{
  "dataset": "songs of 200 made-up bird species, synthesised, often over outdoor noise",
  "input": "mfcc",
  "spec_augment": false,
  "win_length": 512,
  "norm_position": "pre",
  "fused_qkv": true,
  "inner_norm": false,
  "experts_per_token": 1,
  "label_smoothing": 0.1,
  "loss": "cross_entropy",
  "beta2": 0.95,
  "lr": 0.0017,
  "grad_clip": 1.0,
  "batch_size": 128
}
Rows from block 3, named by matrix and row number. Rows with one number belong to one attention dimension. Each number is 128 + 24 x the weight over its row's rms, rounded and kept within 0 to 255. All counts start at 0. Numbers have three digits each. After the name is the row's rms in percent of the matrix's.
# q: attention query, key and value (stacked) (model.blocks.3.attn.qkv.weight, 720x256, the q third), inputs 0-127
# k: attention query, key and value (stacked) (model.blocks.3.attn.qkv.weight, 720x256, the k third), inputs 0-127
q.57 104:093140155110078142113152111129148163144199130174152165143128123130120134157136173141156162106128137143158134112117147073125156121128098115097179127136122092167121164142093117098146122145136151116134142132092140140164139145139094156157137148132157115141091095109154152112142075153117058120168116132144157149144111160138135121177156153122183121117159117133132102168183111110132124147120
k.57 096:088114148148110105139110134107086135140119114161174113152123139117136125132137100118138082120106089084116170122138147095091165162117139150142115117151156162124135124153109191102099147145110116119092064136120096142119102112065152119114143165080163138132109132171140094152097070093105127131126137076108117096137146129120135144102159167105097115104119142142120127141120133112114117126113
q.58 099:103127086098140151128113135116110141095125122081148119125126143101114153147138126111088142126143157118149114124147097144155086127076167169114130096145128137156148132168134123106099126097149140170055144132144137120181145131149128146112134122140096135148126156088136150107127112114144087115141099115132136165134123154158071175081131138130126118100124124114149106148133076118127144078151
k.58 102:144125115116120156159117124115139139105124106138128126098153120148160094126102098134081129132128126151173114138183128185175153144122158149133101155107150119143129131137150108127117117104131078130099148117131137145063140147067143143134130110122115129125142148111149092109100117091098126138146109124101116098145114155147160105092132147131095102117144142128121126115136167095130108134129
q.59 094:115127128133103119141130114108137111123150126138142121109144118165113095124110103124115109115124127137157137147149136132098162141111154137124078189125156164133115150108140123132129157143166150117138125131124116100130133100125130098180087163120151122165093184127157120118123112127141127151176121147132106148150116135137143105137135134134109134049134144176146123093061133195150116160135
k.59 093:112126113110153147121131138135122182170131168132131116203100116101100115116173132166122144099144124128140119177150154138137099119122144103148079126070107110156141156162139086094110102108141129145133128117142117134147163125165114145096125141164127106087152099098128158144124139130129108162128127142090124108142100157140145153112080074147140102152132129130109120141155137100092086150121
q.60 110:137138144104153148135130127117125129153130118128110110134135158112132137091118115167077123134145144138139134137138097151110113090147105134098111108083137150148124116153124116096119126153131090147134139152134144117209165104165186129105111187158133126101113127151186085144132150149100167117114127128141105166175110150114092118186097125154120133119168112101125147146115101076162122136108
k.60 111:103114162110150123167123136150094138130132129156150135117084176130157137123139148131146142147147142133112122107121170099137100173059125145095144142146127112136153132122144135081174137077144110156121129154113142131125091153091118144094124126121108109135089137154141087110088146128162129133125130135121140131139097143149167145120144139088088117090144113109118152146111147134150092144139
q.61 108:104128083168140134127148127088102133130131186138113100140153151160169122131128152145110102121130116130115148135160110107173105096116133157090096127133174081132113118159163118115157110058143137147124133171115106142168155076153109122146133132168117201137092108162129138090114165121123176118124141149145110114139146128096160139153128119081121132188128112133140121133127170145132154142116
k.61 111:112117135120151126124123146125151165113108145090109144134130156138145167143115129122135100148128127101074123143183100130157149195120132117138118130128132135110110163101129123165133150107141113154124133128156109090125138141104138116135119073120170152144139121144147101152218159183122161121147092091168128140118104116129120162101113141143078138096167119104148140092133133151146174149102
q.62 108:135112127165133094150104109144145118185145106113128153159161079112127082127144126128116106175127115118158139099154121119121160123162131127167101126107112154126121125112150077114125162115130096152132135090107141142079077097173116093165086103146100155119119150140144127157134096126132147164120128112105151136081123081131156111118165170128156143110146136145127121132080063095121151143141
k.62 099:069119146165141135111146121115097127147153150128148128135103124124141102171130125108117077146129130104152138135112162098109101126153085120102148130132118127100129124162119110108162112120118110135106157194105141084195110153173116154114136159132097123142129132115121135154154111096136136100088151141132140112163140160101162160114157139196140133189132063188172089102126120081112118147100
q.63 097:138160113146163145170117098124123118182099100151097152088128139117150135156144116135114109127141134125136099077109148153115144089130089138122120143132129107157172134138117136085142160096126150136163079159147125113109109093192158100116121124116103133156103120104127131106122153144135133149080109158101110115127089143112079146148107124120153125169120100106110151115144169140094113073137
k.63 096:148147145153151118107109115163165139124091162094089088104155149109154151156146131133136139155132148161118115132090093152205109138133115104108155137111086160124128103105115104149153113109131128087147141092138144132131128166091131103116149166138133120182140161125165163109160176148108152104118117090128137132129131126146137067119129141091142131088139150175142124109130158151115147102126
q.64 093:145090138122115124096162098150141099131146139114151129112163095130155095116109106154137156119133133125141143104120130141156127137144159125157147175094170112188147109088114109148141145128141130116133094115088137122097118122130111091115109134112064141127144118115140125144144123082116155114098138150167110120114124137127101103179156098131151145139095136144109137100119111163157130134142
k.64 095:120194156136138121148142171130110120121072139079125108151106100080113140113174142134186166131124111136141149162129128102103148135081116124108122128141136141128118167149134130147108151117155132115154108142106097141112134163101152094146100102138154093146157140154136163153144149123147164146096148117103159049119106115076124145120125181148130134150104125088135145146109159122150137088100
q.65 113:149104123136145128115132126096126103159150127173124170125122101088123164127116140164111112099082195160130159140137107109156107138151186122113092130136173142116100095149151094121097124126130096102107107147123161126104125147160095127138131176137136144097130133118169123137127168130122149159091206146145135078118103117148148144131179114125135117158170167138152160110106123132112101130146
k.65 112:155109134169097121122128156119109116149138095134104109172121142146118120141090123078163153096184104144106154158138098120120144131134157082183139141143138189161138118117158119121121131134157162122137133202109122128118084129098114132149119100136153132115149119187120106145135150154137143105136149086118070120188116158159119106186123122146099137138122114155170162153088092113142097163103
q.66 095:132110104153127170138103123096107133119170131170123148165155134090097162116100103142120127124125140117126156100157116119156153157202139126144142133148057140112129123142132133129103131107117111169143154139069122126112140110132134146141154133123180128169146106128083153134117107128103148102111158149091176137127139116151130101098114156153131123178161143095107129144100158145135152182170
k.66 097:137094111136119132134099102112083115147147124149095141130112141097110080151111118107102087095146114128141107169126113135085127123136104125132169147176163144142106144108134131135076107121121153134158132136129144147157123156177126099104113189124155100163149120108134109120170102144122145126107150164165148146107137121130127126134137138166102101107102117103095116103114101163177132105129
q.67 115:155129108111119161130133142108124143145133133137157135114106122131115139148108151123131123114170083122143134164092137092108111132168116156144161087060110133103114130131113093167153107161121147156135179171147152132113134133078119115133143069105132112148130113129166146116161128102136098157160098129109171109184118109104124101077123095130130135115184123103122158109100097114125110161126
k.67 117:159121125161139141139114121093123113114139116154113122157095130127149102149161111080145102160062149125140119117109123159118139114163118169132131152133158122147142115129086166113107135120119124137098107111126134139147106121140115142095165136112072150116110111122083121110080182100124134118108109149127158151179138120157127132113097118078125149136098148183154133095105142122142150122076
q.68 106:166137120112129101097106159134115097127138156116124167133149179116143127128127109174136099116163134127134112136120124161135103143144186131119079066126133173122124116171100137115095138156140128139101120142130153116151135153096129122110101118113164114150127142150178128117141144139134126154145146072116121124113131122132115129065108113164118122079139171131097115101105122088119109138135
k.68 099:158136152140114148107092118136148122106128117114088142107110124128109108146078149100131114180138132110125160123146158193116101131149150089128155122143171112130118135133147126071157143100132158103149171108130134151119131087141122143149137133124077125112125142147144112073112109150128119144126122110124137169162152175162144126120105133174118146153143115115117111161124100115130107157125
q.69 100:106148108151133146162129101173115168136109145160131127149107161148157143128106148126155116112109102131103152114097184125120111084142165140131128139131137120137142138096140103146108139126161134170144131077175166110121111165081114145104136119086144070137079122070110157166141119141153128085142176129126105122118131164136144132148109147117133121136129125138094125147137129121085131143114
k.69 106:110129115144103124125113135174144094173075061130137140173156084178140138100152149148113119108128100137109132097139116101106150143165111113151137107135124121144115125156127090181097140145093135086132109122141131119102143109124154117189097083137109093154110080132119135154082094131133126111140111074063144104124089129162076104121132135111146102074123124153169122097118177108147193117134
q.70 088:134140125132109192127061129130143116109146073158133125114097124073121120146160141160134104163107118124114174148100095163115142115143150071116105116119151139117155146142132126172118125113115108189123119140117108090121158152096090114077092111112099088105132169126132162134115120094132093131107106129121111179126140125141130103121129162122140150119139154102145118088120113107152142091115
k.70 087:085154129141148132100131094154147128125157099132145129180099177141112115168085131123119109129153118131088162142099141120159127103125143137128120109108133138140120150130137108092070119157113132094152143102103154087091113130157131163121173096152128143065145130103164174132085137127147145110142187171128138147128129137123138101092165111152144142137134115178095095094108120140149115136136
q.71 097:167131095123164103088115135152129173161160093102119125135157125138175129105149187094123137149148130111113115159145151129100117170098107113106132129099138125127131116133121102173129124098146126145165095144128171131104138132121154130128138083139109166119091129152113144096096126147113098126122119141102092131139104110102125145141170107120128143121110082109107157115140107142052109114160
k.71 111:123154110100117116137145149099141112086087159067124116149105097126130133161163108135140139169085157120146147110129141139127085135135101146127115122136132110123123118141129159151105143123146115129091099141138089136135130130116111124105130074137093152102104100131109117081082125156115119122128126123092104104118139127154130115093118127121139098153106153160148130105120195155120178162133
q.72 109:124113087152130151129140155159149145157149138103115137157138168160124131139177135122135148125117142089126119111172131132137121183074167141122088143116123134111100129179122113118142098123125112148144124145104128081179116131101114130140166120115132165103102108136115128079132114179067077135142113103127124109145129141151146123108134126110143127174112112120124121153140107150080147108143
k.72 117:191125156146116105114158118108122153104120114096092098139106099139110112150136082109129149108151104098177139136148158087096117142188139137121129107146144114127130126110114150199070179136125099127110121128155116147152131132119138108131142104087126152106145149097139092137105136093132124169117109133159151126079120108137135128088173142146132117115133154113144099152077163123124167203149
q.73 112:138138179155163155133126116082119131120203118104122172125147153092127118122127125115131099072116116131095147132120131129149125098148144151115112117098104134077124126155094127144128128180099099097134136157127114151152109127152175172135170127151129100177139130136142084174115139165114098087117129165132122124112109117120117136115107121154120130164162103112097152160138151087130098155102
k.73 113:141111134112123090106137131133086151131141181136100114147106138142131144149125135111110103135131133139119122103036098139104057137153082145133130121142107158116152143121154127111146137146133160109136146138153147151128132132148091116087127159158117114119111121132138152038142093126118121126138116133143142149101117096106137130205155136147108147093127119062142150155108110148153075059143
q.74 100:150134112157106125129176129127124111119106135179121124120158121147132067163110174137159148142080121123080072099134146125118124138142111146123115139130086135157110142138134110117132070115116119125120079111124098119109150089110121111124089094100124140136165154149146118162128115142158090177146115110125134139114099104094122125111156092154109145192108142147145105090158119090109125159132
k.74 097:187138091142129061129136131134135161108154152131117122122115099100148137127121128095118136112173105101145162095109139137125133108162148130125131118145131099140124113150119174153144128132132133095147153112122130174161105098179110121165138136151101127129096166157148176123098102139143136147149139114150155129133119121145156142117140124169157157159109182115098142117152118120163131142097
q.75 115:115105186139156128153118148135140076096116118122110071111112127169090102114172134072127141154140128136138123175193127094123143137110097140164117168156155105099112178101142149151154124075102131106142120112118106151090133114098140138123135131134127166112138087138117119191118105134159123140152095117128129133120167109128141116128143117122126123136106144140126115148118114125102163141138
k.75 116:122103133135153126141136099073096134097107133087144153091131109111115092148105122107123136116108124076147126121131121104097090148145117176128109139147108058099121141091098143138126091145130115141110119119140123124166122147147122138119104145144101127102130123170125098170120113106102107121124112172152118123098117102124157119103089072126166139116143084164146125136131121151088113141147
q.76 110:147144109114115115125158127150129123137103079115136102114128144145139121117123131200119135111114149098155103168100164181100111148122150130115132114128127124115107111113116153111130121132096116143124160130113106128216155129138146122096132133127091120077118144113183111111109132123105075095134121120140130140137133147122080118128123107101128125157132128106145111141125094120108134151113
k.76 111:200154151124107137130121146103136165097123111166152132133123113146075092156142145129148148146144127132126118139137143110132130162114109131125102127099157161122070088137151118066120095167162102129135098125123135125126127151100092134153129096128096200076151148072112115129131168131109143122117134206122116097136127088119169142117129124106111138089104134126109171112148152148144124108050
q.77 099:114111098101110080129146119098164090163080116131136126088134125168113085113133167140151096133081125133112119155114117134097133148130163107102153111126147122141085137151097141126133111148142152115131126128087180138115134094112121129148134136108127151155125107142144096103126138125110144136171154146119144120157152154118090142110136102109094097131104150147166098155133099176120111140120
k.77 095:154146172104126115149147143128124133111121160149130080106122119081112161119153095122113120130123126084111137144144182104120152128192106053125136107099126128142128082107124187115103136113101113112080124130162076164136163123135086133111123083120141146143140113147093160177126144128099147131112137081138146083129111070175127120115097118182081158148119153159127147141108147115099133126087
q.78 110:111096139096123114138138137111125154155088148119097114135122145122164158119152128082109100114121128140111157136130156130158174136183104140106103097131125166144103147129154132172132131142135079142088151167094175137084122123156156106169187103150136157162117116102093124158151145141149126066132130117084125156122138120136123187126103123128152104122070148115139101112082147127111141181137
k.78 110:095094085127160111147121112111132082167091132110108114080164124140166146112122131156112107123105138184122124093096136083134126120146135130157121096115120126125102141153121117135129126130115159167138157132131079148134111100117155152089097091132166102126167105111113095106094137129137124131141137130125151188160140113150126127049104136100149106123120141105180183102163091133169166116083
q.79 095:141125164157126132154127115128119125155144136089156099174091145104133162125133115095121107111132143143110135115130146073119153153132104136123107107098129123145094127138110097117137133093123114119080120128149160160107139146146130133163131105160111119152098133148163177131124105127106151169122133123156135136114101131148152090140144185107171120127086109115099109141161088113113112153138
k.79 097:147132093140137112119112129118140117130137171131122124104152131137133167140097149146111115084102111130141152135095096180109078136161111189124135147135178126110114116121165099103106140105131122146097115100135143122126135123133168115092140098107085147114115122191125111095169096096131114123188126097074106130127154175182152154145111134138101105160091109132173145132143158126125167150122
q.80 100:157115116162141158097143135171148134132167137143139102160139113110135164129162114098144120144113133146142084145160121155090109112090099107145139154121126140118125087139110109106144119152133117098158142120091126083129115085124159122152093114139113130108149093126148119143116091154112103157171140131134180096093127075119162081157133129093117127153155109162123131147123138106120139142148
k.80 096:126092119142117142117081161140091166100172106103166147165085104124099149127097100131113125103136145105136183077119130119107111140176119108124171153132130134062109123136141131122125146101146129087100158160145152144100100138131140109112132172107122160121070135188137122129175124108124135112113141161095145094124103127109134153131144125113125145131154188178150105132147140157170109106140
q.81 100:152094124131113161102101115168152145112149106098145103141123115152069094143108158100141141140151103120120149113107164104141142141136132113147146145168142129151136159166137128120116131138145127123097105067167139100093122142136094133102091109086156141087127103103133125108091071108141141119145119128136159121129095106145082086124163165117098154113158090130084103111152148131140134122088
k.81 096:152132111097106115149158129109145161142129107140141092115086117085138109161136105109103126118111113119151177156131174132073133136174126120117169101146128141133138128154130139119122186136116113115157119129143153104142091178137143155174112170163117112123104155124139108155095084142136122131065158099127110131157112160163122131156126130053087118146126118151100113150127113132110129094140
q.82 089:115138128153141088172108125153099135140123134107181101123125139178123122153094189103173144145126119125131163101119111139155101156129066120095182129150100104154103114146131101119166096115174177131108119068151160114177126125118139128107137097119158114079122108125138157082147125115124146113155117138162140159119147100147156083126094144141145122079122129139102083192125117150148148109119
k.82 085:085114129121111138160145138127161160141140111145145117121145147129144155120143117121059083089096142105089142127143160149163168155150154131092135114126140109113142144093150107145100144115141074180157146082157149090162140110115137159118125085099100096131082134162097118154163099115116131125131150151112107115134100133170119162165143142117100101148101125120111121155121132133099147131145
q.83 093:110122181125123174133113102100150082152154149140114093151146075155188122093142127140087137136134161121155133128136125083107129117152144162114117122123129122168121096136099134148094108131129107127148120108127097149135127080158084135196118130128133134089140106125150114135093131120113124090087120169077145183146160076107102144139153106127155141148134143130150120129119117121131126142167
k.83 091:120113102115163167088067128098099102094123182138120158117135169093093105151109124113147111124164148081111109132119120152140121153124107100151080141168092178105131100145143169107144107103171098110139114169101120123151143134123120126135097165160131121144146089170153099129124147098163149142149110122107133105137160147082120135072104149151158108103105125120129146120117146161144105151106
q.84 108:100127126129080141146116136070101126142142127126108104110139176163126098143142116122162140098080154143094125140128103137141114099146145133103152097137101118167133147186131140124158115106160173149111166081147137139181136104095125178123067098109188119098113110147140136114134127098139119128141087114145125139160125155118099171115080157127131107097123112126091095137132135110132163140105
k.84 099:087098112146157124137136167132135119106129101162126163159123130120160163081119153116068132116090095136112144150150167206122154149204138139126108117125131157135127096095142141133157136113129114102173115113130088109119114126129097098162085077123123115139127106158076071120085107109099129131157115139153105165108099151161136117100096148181116096081158127083088148146132115145133155101116
q.85 104:105122141128126141125137124118106157116165109081111124143134100082138140137169077102122118136142152116118139117123107166115178124110151130114104088090102094096133112122151160146107127150116134083125124133112180107145106143177170119130189106129130121151102111089183107122164141133122124119064124154154125096082110147151145140121101135094128140141115111084152122164107121129112097106091
k.85 100:138132115146116117126143111075121127148116114145123154098169131143142113129115169149150127147156135161103114143123067103139062155146068124114142129111140170115136122131137125156112118139120117154122150142169110129099128139082156107145101088138129101157139097162118148082098090130132100125132115108121143171140150136125127057076117174108098139134162124088165165099170132154108125088137
q.86 098:095115148156139127098119145112126104129107151130177124111102071102136109120130120107108130159128116128171130106145065112079082134098160074118096127101123118075141142142130142076147109128155107154145122085106113151105115135146120108146186113178084176118130117127110122112118152093089150149129104178113132143136119194174117147112156135118128107102134143139180127134137112145109116097078
k.86 097:103130106127157151130180129088118136117160158134155127115116146166129155129141107126114124169150135105127135139181139136160185097085151155142117125084095152117125168102132134132095136136128097111112135179163084120088132104105144118106083086112119111110132117151127138143161111150147131127120103112123109072130170105113114106123092140069134169140125100150131125110131138135111084166145
q.87 119:172125166142116134103116125131150103142154154129156118137097088109140135068176124098125082158124144135126105108115144102153149146124133111113133095139128082130146141127160131134155107139114093149125112130143186140065111157141127125174124138111154129114135153117112130177106123142121084151120122112151122139099179115139168132152119122115140132117098152134142116134154140174091133120151
k.87 111:094127117104101106118101133157130087148085145156155108122131128147107124137057109122124108143146106114125106113135059151132135167180101094103155141078127150127101135159126122117105104128127137146106124141136103139122108101113171126169119104150177102119114140129110146162092116118096109144153138102130157143176114173120118125099121109154126151193114116181209111119136150125125166149155
q.88 099:118158116153117111146104119149136141104116167110112098134133147136163133148123113146140141171089132112115166130149143165132139099131139146132143162119125096119139137111158160115124113110134151164156101130101125144112120176167126139136121122141100088153162179150144110133136132138117120153154136135159170117130114113113147139114096120147120119100071148117105157110135151159156137109164
k.88 100:098121128120105117159120155129150119126190166090102101109180116103112128144127129164129125122134110103124124118138077126177161104082113087113120133097171112113097126121128118129116080167078145093119125130103154108157117129164115099096123140098094146098134150133142129149140146144146145123161148116164096122140133122124124147139083121163112124115167149118125145171152107115090134172161
q.89 106:122143092132129140149141149150133104137074156102106157146138127167127139144123073150169166176158145120123156147114132157115105128120103109098144134151095128097158167132129087148104084132124118122179131120151102061111152109166158149131166071123114102149122102103142079119108158111147154128126141133129132101175099124137129135129104098118158126132166105118113127122155102131122144164121
k.89 108:143155124119099118107169097124083092159144109120097138166137163152145143166152152110131154105108176107103112152140127117114105115126114124145132160176095091123124145113108124171106136117163133127114103146074173145113122129099161135140115084126149128132156084166121132196096136151169127100100070142136129199094093140107124137136101102145144122100088117120146113121125120121112120151096
q.90 098:153124148110152100109115136125109161138085151127165120116135127134122163095104172128144108131166069110181137122119165106137157189167185122140136135114121142176117134147085127114123143124132133123064151127128121151090137121145127138119150100162142123162111097118139116134177136131139154128130141168109114142099119139090143114113126103116141127105161102133095134180114107145131094225155
k.90 095:184154136097152130126142166109163154158123127114154079066107156165143136080139115105116074117104142129130125149094091155133122154126102121125134136149128128163092136161127115147129105148138149180136111131124132132117118106099108108117103130115073098166116121139155112158133114142140120121142106140158118125143157105121132098179125140078105107152103092151131136127122142112150169166103
q.91 089:147142157136110120109138148099131115130138111140144142096099123105165140088128087129137131135162114117194155085137181119136151136167128126162077124133150113141111161114122129129128109135118115131156091120126124165091116160102129122154123110135107114068160114104138090144106144125121149146107139108127167114125144136134093111155133142145100146156123131139125099112120112100120137131096
k.91 093:136123128118145110134122130127095142154130135102174108128075097111133105153116094088174108129114121165129161101069175111101138160123142195136141103183082177126125105127105100135124109148143132112115122141127112142178113101157112150126082180141148105150132153148097104136140126160167129126167087140143111118115168096151137124112112125107120118110118104091161118144115126142112107160125
q.92 097:085112142122140134129111109149159111129162106122093118137117119131125101133140101106141108132133114111142160141138105142162121102121149118123104113165146113136152136101163179114119150158100118129102106129143140109107160162176117103157114126148078152095124122105124156109132162127111136125116120109131108112129124199097086118134114154134055130113122110167117165093127156101147140123116
k.92 098:107092137121134132135127134143120155161112097151107133075114126123137141200182134136135131126110109143096174127110103087153139130125116168165109103106131118117156116116127102120129121086095136106148150140131052119126117144082178117111144117140159117111156137081155139106149100125112154111132139150108132070122122166127150087088110141093080144133151123138128143112147092137128169108119
q.93 103:097096108133100111117091130134133123107119158120127099112096078108170163080140108135103145115101150165111104131101114113160094097137098124105175098117144112158147123151097068155172137126129134113175110122129164110097121142120156151128116108097139095114157081072181110143114174155110158112121115111139131103153130133106122118120147096112099130157128124098131135107146119111116105062097
k.93 105:099150122141081159121144150133126129132143120113152123129140162148133165120131181135142115129122108083108094121155109205189143149083131112154151163172104108151142137124128116108105140077119121132116119188159176115084129120085150119145134125127122141155106137170069131114105124131130149129136112102132181125140115141163107100077113122095130111147121131166146103115148134116124083124138
q.94 091:104128107122134105118172137168116128110123136118143104160122128148124129150139174169121127105144123141103088161096098090111178147142099174131118157119129151141187106135122133145120156136099105124106130138153149125123149171139123113081119162115116139112171122126166144107101115125167132152112154085103103106127094094130147126139117125122157123175141145161101137142136117202166139120100
k.94 096:149132145136128122135148142123155145130125133146108138089123139162126114169157135132127131109156105111104080114141124101134131137127103128106149166145167132144108114168132142162129158138119120127130147088145156118132144132142155113185178157144111145133080133118127136079154130099148144111091150098169150185166133120162130127099100117135110147173071088191106104166161160123145112133148
q.95 092:107141143133113144107135152106132134172161148129123117123157151148114127148177107118155135146120095091091131098121100098127146163092105157102104122145156131133122138119135157122163155126155095094131106142134121100099120118078188167146113187159140128123097096149092149119160137107131104128115128133113096159144116164118122148145117105107131138109125134141099125103132146140134149127138
k.95 090:107125118114129104117131105114162134127092130125118133094094140129156206128097145140170105091135139162143158131128094155093130119205125108111098122106122095104150148140143098147116104138152159143123140076124088150102144107110110144090155110108127152123101101153120177140186117096108125114175128092164153150146149120123131120110127113164157140196116106097168138132129109122103159155129
q.96 112:105156116126112106162124135123124160172129150117110127097131163161145139121143119105129142136131173125083112149136093122128117132157128186105123098131150193141159153150145164128114148170141125138160101088125137138144134120151128131102095155156126146134154124135155128094160128142174141158155144133151166147138129152126125147138086111133163118125116105125142111099098143120136114126095
k.96 106:105157120131127156117105136150120152085127115125102110117129125103094139164128140136125164109139125145106091142160189129107122173097125133146113144159115079088146146126118157125081156123127144119109142156137123099139108112162138125081148122125121121124160158134130161133102138160079150190143117135112113155090079108139105135160126132116101110103165129176133119163136095132135093126165
q.97 096:169123096118122096122113100093096119139157069145143176108113104178145114139114130131121141108101136147140112122153134170146089162122108114106115108139104128131170093119112141163116144103137112100166130141176139151084119128148116102115143106111116159128151129126115127126097074070139118163151142114091127089097118125130167081122139108136180104115089115127139166098147122135145134151146
k.97 096:096182093142101116138130114152139106115149174127110137116136104132135123146217153101123120128158131145132098086145096111143091102109110129107132093146110101130068106103091146127133092126118121120096106159079156090132127085135143139134161073132142115107130133082106123161129140111100121110138145095157117144133122122143108148130141152129138159142103130141119107088141119123129148151142
q.98 105:138118137118112152158132117144101089111150128122170096118142143097130129127160150087102158116094140111031136084170114121145138169119115163178139095142128092131135153102117120130162137146134124118146115135171142127186117163093121088076170116143149136170127150106092160135158146125101142131124106144121088071137122142094120134146147141165119160122134144144136128164153155129122102136137
k.98 102:131165104129135106130140109099123111122124112137090120121145137145097132137108156115118165066085134043120175108137108126126091165076105110158100123111151090148122107127132089111125180129131132107066167117114161160109139138120132179106181166121104120149139125124100101124116136167145133130123136125172126118157095140134127148130123153143132110098137157087125126140153146167125131097133
q.99 095:153133086164157139128127098154111105122152095118088163153113136141143108131202084130136118144158145143118117110139152147117121106185142146131132116116095119131101130157116139124134124118144136132156144117154141156174106114172138120081119095079139122150101091117136149158127116150140133141132101150118088188118146132134126106167164165120110151135132188149115162119133129156137128141178
k.99 100:145134136133133123158127135084139145117116177091122146149146131063121171106185113123101131126117123063143086148145144115161164155132146159134119146117117121116108141132122157129132112123129113086125099115154142177130126141121126112156161155104133124141125136173154150147133102141099123105125181113129148107162090114223129115133157142137136098131106132113185123167160101151114148141168
q.100 083:178151145114121083172151117145162102191137105134136110104139104130121130163134142152138123136165158179109104137141167137153134098126161143099133102128132174115153140128126115132074117134136117159144119099105090135095142081114087108128147129123151131116136051166197106145102096131114118125134129131080111112160148092126109123125120145113158163115124150186099140131145093120098109123119
k.100 090:146123136131098116095143144160140141151128176105127144188133127125111155127122136131124144128139057142151117138144145123126106055135108127164141132131159076141137078132130118134131067158140113102178121112109142130140112114148123160104118109123126128120124123120142122148171110138108140128119190069128135115109113141112160112118124153118166122145150125124108156177123086112155189154159
q.101 103:119128105115112139110094118139119103143107142135115162092082158144156110139146170138099140102115091128140163117117130114111150109086148113122102156122081097189113108106156097156157169094101161129139169128120122107104130116127105114106132126114151099107149169147110103156181161132113117089148114121085137135131121122119059142124104118106129136133069062100108105112126098144119101131135
k.101 103:154136100104145130128125135136091114164113193125117127128134121137164142136133089152128070160121143216150167136173128116154109139133117125171150099122151120141127113101124112135143125127114103123133126133091109077139172139130118136130120144121113127136126097147133079107122118118107122120151123146090155107123084138147132103150112096141117133137113136113119152094114190147131130137125
q.102 105:144117119141089108136160140183205123128106111122171158123109114133128130138166151086139106161138140100114130141132158118102150099127131128118182146112152125151105166130157122096153124101137109139087117093123153129118157120089130139140158124111111152139108138082130111124102118152124109130134117122151123130134098175121105105169122130156111133149123113091121116166109118158105129106119
k.102 103:132173107142143132157096130136139100144096110129106134101131141101176135073072121149098175146139104124109086102141118122149169151156126135132153128185152107081158135150128052135117120148184125106131149103139130128148119096093161141110124150129130147133130135110128088102118128149131114158110146082143111113120114113114097082139090110163095108108122134125157134113151143092142088128150
q.103 098:125136147143113122132146115130124133150129065134146160152160150106155098137153144091085107148146113142152161120142130128123120135123146116131120125120099128136139153113118150144177128110140138155143117120160154104144118116151161114082113132114141130120096105063090143139091122113121135066090130139086054144113110099079109117172129115171118126131092053130151149115107132161117088110143
k.103 088:153142109201101144128157126100102154163119164098138130114151148139140156124141137091168101111111142097100119106086126105090156134149122106109127116164176110130106116108113081103138138128126115103133179092132129155131115139125144107114152158165124137152116116138135122138122085132124129102156142122126166120132134137165081121147114141126149129151090125125173164143129189145121149114132
q.104 105:157122133111099139147152132140149124141151084193147135138150134132138107131101128144124125134096100128160155154133129184148094105093105103121147144121135131112167105151131123125135114142167101118124142097099129124116113143140106128128040113151100108112142099118118115130147127129092125156118120108141149070172133100120123153092168156127102144100100127141100106112141090143145108079105
k.104 102:139087141087110110143126151186128125149104086103170117141093111153149110149166127120120067139167161197120113123119108126113129094137144128115151138132134146124142142120131114131114128142100127140146131092109192130151095117088139161135095111172128132132132123085152128135123083068129133149117105120157120133134088142116108121113121123116179086146132117122138090081095135149143161147111
q.105 105:137135147127137085101083110167168157160150149145092109155101098099128119087137149162093144149143112113134131145092165098106089150100132169165126098163122078107136161120127091126135124152098123114160138054103102146142129127144122127146092170164145109113135173132155097122190132128116110146139147158126108100140105114128105121118119100118125109096078126115132123145126126103122093135141
k.105 104:136172116113127142148126153159146092119139153095090104088113118114141138101127082154140096055137095156138180122080106149093135100139144153147147123152076174139131168151122133112157104120076144140164166115125142141148147128128127167143166102127114089130142128081128130115135113141122154128144102136172125094124116152103128072140141101129118170134092091119081136118138090153126107141103
q.106 097:133123134150155146113115123125131111125146109162150121128133127104122130154137089147140170103187141152160151128193151104116131114151107120144123122105084122114109100125137102115136155067141136130117119122154153121074136177152154109097120135148109134157133120095094093147124135111121116142114128118102063146082142130135161116117101117126095128118138084121103147160152153123124132142120
k.106 099:088127118190116163119103128135106118123142156104115106125099140146125103121149124117145125156179156137151097115169082145081087095115152155106113126122115204105123146119140132161139106112116127145129064139151117157125138097123123112078157116150148146145171133117137059122144113136139143129109118172137138144122179168150159124108143151111122088162062147123139146148131119151123122148171
q.107 096:114153126115086130101130173141117127126128167149130127131101136125138125144118126117134114116131147086142142126112119145124119083124200185119125122134121154118167185149150116142124135081150097104129108147160138119122140121127109152107135144151135111080125114082122135076130140150099163136102129136103117118170102169153115120146097135138131119118115095168138144108084136194124128116133
k.107 104:138118125130136099130126103133123110127114111123164168148160147125147140133100116147087150116144158159118095177163140123139138188152083095152136122157162149076133155091175120103160164079143153133113121171116131141097140160147120130117129120134104160114175184181134042155101102140113125144103126112153127135091148122128136118133140119119170114109099140136168138154134137142165135104131
q.108 109:107118112133143153146116134131141108141092112117129147111148112163083144133157103122125182129105132159135139140157069187145146158108098163139092158143126152164145094147161105152117127133108117104127131155140138131127112106122118145101135127142094155113178139140126115110135132137174110166137167121171119139152160123133132131176109111134157107153126100148120116106178163115143097132117
k.108 116:097122127115141119150139137107169140058140108117078120165119136132120102177168130117163128136152162158160116160150124134117097180132112117138114164160150080102103113103141121118089141130176138087109122176125137139192109154083136127124129146114119138160129125114120113100141164114138171125143128155128120138185124118140145161137143104108132111150134130121142117124145189141123140152125